{"model": "spectrogram VAE", "dataset": "melodies that start on their tonic, played by one synthesised instrument", "train_examples": 26041, "n_mels": 64, "hop_length": 160, "input": "log_mel", "win_length": 512, "bottleneck": "kl", "downsampling_factor": 8, "encoder_arch": "convmixer", "encoder_norm": "batchnorm", "encoder_activation": "silu", "encoder_patch_size": 8, "encoder_depths": [16], "encoder_kernel_size": 5, "encoder_widths": [384], "loss": "mse", "latent_channels": 16, "decoder_norm": "batchnorm", "decoder_activation": "elu", "decoder_widths": [64, 128, 128, 128], "decoder_blocks_per_level": 2, "decoder_block": "basic", "decoder_attention": true, "decoder_upsampling": "nearest_conv", "kl_weight": 0.01, "init": "trunc_normal_002", "residual_init": "none", "optimizer": "soap", "beta2": 0.99, "lr": 0.0041, "beta1": 0.95, "shampoo_beta": 0.95, "eps": 1e-08, "precondition_frequency": 25, "max_precond_dim": 1024, "merge_dims": false, "one_sided": true, "adamw_lr_other_params": 0.0014, "grad_clip": 3.0, "steps": 11700, "batch_size": 48, "epochs": 21.6, "lr_schedule": "wsd", "decay_fraction": 0.3, "final_lr_fraction": 0, "warmup_steps": 1170, "weight_decay": 0.02, "adamw_weight_decay_other_params": 0.05}
Rows from block 7 of the encoder of a small spectrogram VAE, named by matrix and row number. Each number is 200 + 30 x the weight over its row's rms, rounded and kept within 0 to 999. All counts start at 0.
After each channel's rows are labels from the 100 clips, of 14976, where the channel reaches its highest value: "band" is the frequency band that holds the peak; "top examples" is what is common among them. Only what is clearly more common there than usual is listed. The data: melodies that start on their tonic, played by one synthesised instrument.
# pw: pointwise conv (encoder.blocks.7.pw.weight, 384x384x1x1), inputs 215-257

pw.199,197,205,210,197,189,202,255,208,220,230,207,220,187,223,198,210,188,188,179,255,151,224,163,180,198,191,210,207,214,185,235,197,212,197,213,188,167,217,145,178,197,160,196
band: 2000 to 4000 Hz
top examples: organ-like

pw.62,190,224,230,185,198,190,237,169,197,235,201,256,215,201,191,170,219,147,181,177,225,201,182,256,206,194,153,184,189,202,214,179,182,216,198,129,268,209,214,202,193,174,202
band: 500 to 1000 Hz
top examples: square lead

pw.84,237,228,197,189,170,187,197,276,207,197,178,159,193,209,188,167,233,208,192,183,192,209,152,202,168,192,202,190,239,208,189,212,218,281,190,160,201,201,220,215,173,168,237
band: 250 to 500 Hz
top examples: sine tone

pw.263,235,234,211,256,190,193,173,186,227,185,176,219,216,180,203,209,200,250,222,234,191,206,150,260,245,206,218,189,206,186,181,252,238,215,176,198,240,217,144,239,220,283,192
band: 4000 to 8000 Hz
top examples: pace: fast

pw.67,269,217,217,208,224,223,196,171,189,213,181,241,218,200,176,163,204,219,234,186,221,228,159,250,169,181,211,191,168,201,195,212,184,188,180,196,201,166,148,214,195,201,197
band: 0 to 250 Hz
top examples: the note A; organ-like; tonic: A

pw.144,195,176,227,202,189,197,198,244,199,205,170,172,255,207,206,213,200,169,184,226,272,196,168,201,179,242,182,279,198,261,157,187,149,261,170,183,200,198,199,252,164,176,193
band: 1000 to 2000 Hz
top examples: square lead

pw.147,221,191,239,190,220,249,243,187,188,255,183,240,182,203,226,171,213,175,187,199,217,203,179,200,230,199,160,154,196,161,193,219,176,213,192,125,201,196,188,187,189,203,204
band: 250 to 500 Hz
top examples: sine tone

pw.154,232,288,218,253,224,193,218,237,210,242,189,178,195,222,204,192,166,193,201,228,191,202,161,161,172,236,192,190,277,174,193,225,194,232,186,150,213,167,208,190,223,192,246
band: 250 to 500 Hz
top examples: sine tone

pw.354,191,233,194,192,274,198,234,174,158,219,291,185,195,193,225,180,223,172,198,201,199,178,182,226,222,187,237,189,170,197,177,176,154,180,184,181,227,214,172,188,173,197,216
band: 2000 to 4000 Hz
top examples: organ-like

pw.3,180,209,195,193,157,209,200,205,205,200,176,229,195,171,170,270,235,224,206,192,226,219,203,186,220,157,166,149,206,208,209,175,176,290,171,185,175,206,176,212,183,182,189
band: 250 to 500 Hz
top examples: sine tone

pw.249,191,216,165,180,178,219,203,215,217,189,202,149,214,204,190,195,216,215,210,274,256,216,158,188,149,182,222,260,182,274,188,197,163,198,200,176,202,253,140,205,211,184,197
band: 1000 to 2000 Hz
top examples: organ-like

pw.306,258,204,203,192,147,266,195,182,194,196,168,197,166,195,239,202,248,218,225,198,182,243,157,182,205,202,154,189,198,181,196,260,178,212,241,170,186,197,178,198,156,190,214
band: 250 to 500 Hz
top examples: sine tone

pw.183,192,205,161,213,220,150,164,189,202,144,214,187,197,185,199,162,153,214,199,192,156,138,228,213,186,212,166,162,201,149,173,138,187,188,151,232,220,241,195,204,236,215,209
band: 500 to 1000 Hz
top examples: organ-like

pw.305,192,187,183,198,201,161,223,175,189,211,178,208,201,200,223,188,218,179,181,199,190,235,241,193,213,205,169,236,172,150,169,156,203,185,205,182,209,139,186,220,202,190,182
band: 1000 to 2000 Hz
top examples: organ-like

pw.9,235,187,221,196,135,264,168,228,200,176,193,203,178,166,184,188,233,189,188,239,230,232,184,185,220,180,210,158,205,213,177,223,193,262,202,174,214,203,174,188,171,175,201
band: 250 to 500 Hz
top examples: sine tone

pw.162,185,202,207,198,193,193,223,165,207,251,222,268,197,171,192,207,189,150,213,217,213,203,221,255,185,212,199,180,186,213,189,198,193,209,199,153,241,186,147,183,158,210,189
band: 500 to 1000 Hz
top examples: square lead

pw.322,245,191,258,212,176,211,211,203,239,194,176,201,197,183,195,206,202,199,191,234,192,194,159,221,217,185,190,153,180,192,170,259,195,236,172,231,182,182,176,235,193,274,183
band: 4000 to 8000 Hz
top examples: pace: fast

pw.165,180,227,170,195,170,195,193,181,185,189,154,222,178,201,196,182,222,173,210,250,209,210,146,233,222,166,182,188,210,171,154,166,215,261,173,175,195,165,186,172,237,175,192
band: 250 to 500 Hz
top examples: sine tone; clipping

pw.212,242,188,210,220,167,211,185,190,192,242,187,197,181,205,189,180,151,178,206,184,181,211,192,221,231,205,119,136,204,173,178,225,126,204,211,148,218,168,179,228,155,226,174
band: 0 to 250 Hz
top examples: pace: fast; clipping

pw.380,201,191,188,185,202,253,189,188,178,214,201,188,182,206,200,200,178,184,287,215,216,211,203,197,216,200,146,219,212,222,199,204,213,206,191,131,175,171,199,196,193,209,216
band: 2000 to 4000 Hz
top examples: organ-like; bell-like

pw.122,191,196,218,199,186,237,210,187,207,259,164,215,180,193,233,246,201,176,186,226,272,205,195,237,214,198,224,245,175,216,200,215,207,235,193,157,212,218,186,251,166,259,179
band: 0 to 250 Hz
top examples: organ-like

pw.114,208,188,215,198,217,226,201,216,163,221,187,227,209,145,159,216,235,182,184,155,237,210,161,224,185,207,205,199,222,228,280,208,229,216,201,168,150,135,170,230,145,238,190
band: 500 to 1000 Hz; 250 to 500 Hz
top examples: sine tone

pw.319,230,217,189,187,180,197,194,206,221,184,199,188,170,203,205,183,229,175,194,229,231,157,122,211,224,235,161,179,192,224,183,204,194,236,179,125,241,210,111,222,182,214,214
band: 1000 to 2000 Hz
top examples: mains hum

pw.382,196,240,201,234,215,174,193,182,203,181,208,233,208,140,149,222,178,224,170,227,217,136,181,232,173,246,174,205,223,162,204,200,187,182,182,152,261,245,165,241,198,252,227
band: 4000 to 8000 Hz
top examples: organ-like

pw.363,185,208,182,186,195,185,209,132,184,232,160,257,214,174,204,156,194,169,176,195,235,190,180,230,211,206,158,214,216,212,231,169,205,210,193,173,214,222,173,199,163,242,185
band: 0 to 250 Hz
top examples: sine tone

pw.331,227,231,156,249,203,211,230,178,182,159,223,215,183,199,199,191,186,154,227,236,197,203,190,216,195,223,232,217,280,189,254,195,216,180,166,177,200,215,157,237,222,236,181
band: 4000 to 8000 Hz
top examples: organ-like

pw.68,195,182,212,192,232,188,191,237,193,181,184,198,227,164,190,172,184,250,168,164,214,198,175,190,181,186,180,187,162,208,197,176,166,218,180,239,201,196,174,169,162,168,194
band: 4000 to 8000 Hz
top examples: harpsichord-like

pw.86,190,254,191,160,199,175,201,245,207,230,199,160,211,216,187,180,218,189,215,192,201,185,160,161,211,202,186,166,231,166,193,191,207,280,193,157,196,189,193,188,187,202,197
band: 250 to 500 Hz
top examples: clipping; sine tone

pw.247,207,181,187,208,146,240,157,206,176,276,182,166,206,203,239,257,220,146,242,190,238,229,217,199,237,218,181,256,171,256,169,238,188,223,223,175,171,119,228,216,165,192,189
band: 2000 to 4000 Hz
top examples: organ-like

pw.351,205,246,181,186,242,201,216,173,219,203,284,229,188,212,196,202,198,176,194,188,189,202,191,224,223,197,211,163,198,186,211,199,183,225,181,198,255,275,181,190,188,206,263
band: 2000 to 4000 Hz
top examples: organ-like

pw.328,211,215,197,206,192,179,189,181,170,198,173,228,182,187,212,147,229,209,192,215,177,240,132,204,298,189,163,173,190,191,189,190,199,293,201,150,230,206,211,194,171,189,254
band: 250 to 500 Hz
top examples: sine tone

pw.304,160,264,183,191,236,197,238,171,198,186,301,225,185,179,198,210,208,197,184,186,200,177,180,235,189,215,151,181,232,173,219,185,202,188,195,165,269,285,169,161,211,193,236
band: 2000 to 4000 Hz
top examples: organ-like

pw.315,191,220,198,198,265,195,216,186,186,188,235,160,235,175,194,200,214,233,155,194,203,174,156,179,187,200,245,187,196,219,189,199,218,234,171,274,145,221,195,228,206,189,207
band: 0 to 250 Hz
top examples: thin (high-pass)

pw.15,204,247,192,158,196,193,250,220,155,201,219,212,186,199,219,178,198,168,186,216,199,193,223,213,223,195,177,197,187,216,202,153,148,212,185,137,222,203,188,203,144,211,183
band: 2000 to 4000 Hz
top examples: the note G; tonic: C

pw.96,241,239,210,264,257,240,188,207,170,188,226,223,253,180,185,187,178,219,208,217,228,184,165,198,155,234,150,198,253,180,184,251,148,181,168,170,216,215,163,193,162,199,230
band: 0 to 250 Hz
top examples: sine tone

pw.288,221,277,185,181,215,197,200,239,235,200,208,180,191,203,186,181,195,154,207,212,176,202,184,162,188,200,181,187,252,188,207,211,202,256,168,195,208,188,185,177,217,187,205
band: 250 to 500 Hz
top examples: sine tone; clipping

pw.257,243,195,244,191,144,228,229,177,201,207,171,242,168,177,158,240,208,159,162,192,215,186,193,218,197,186,165,194,184,198,195,247,178,241,208,153,172,205,201,214,175,199,198
band: 250 to 500 Hz
top examples: sine tone

pw.120,223,212,205,182,204,176,184,207,185,185,220,206,203,170,200,213,223,169,238,188,204,201,193,174,241,194,175,183,207,219,201,203,260,288,172,184,192,177,218,197,214,202,185
band: 0 to 250 Hz
top examples: organ-like

pw.20,215,191,211,202,200,276,177,188,204,235,220,220,161,174,227,213,216,173,219,235,190,238,186,190,186,187,183,170,197,212,187,244,177,276,187,180,173,219,180,171,170,216,195
band: 250 to 500 Hz
top examples: sine tone

pw.369,197,217,251,216,194,181,247,215,278,207,185,173,176,242,213,188,163,180,230,264,169,216,202,181,171,155,139,181,202,138,172,197,187,150,208,168,186,187,171,213,284,232,198
band: 0 to 250 Hz
top examples: pace: fast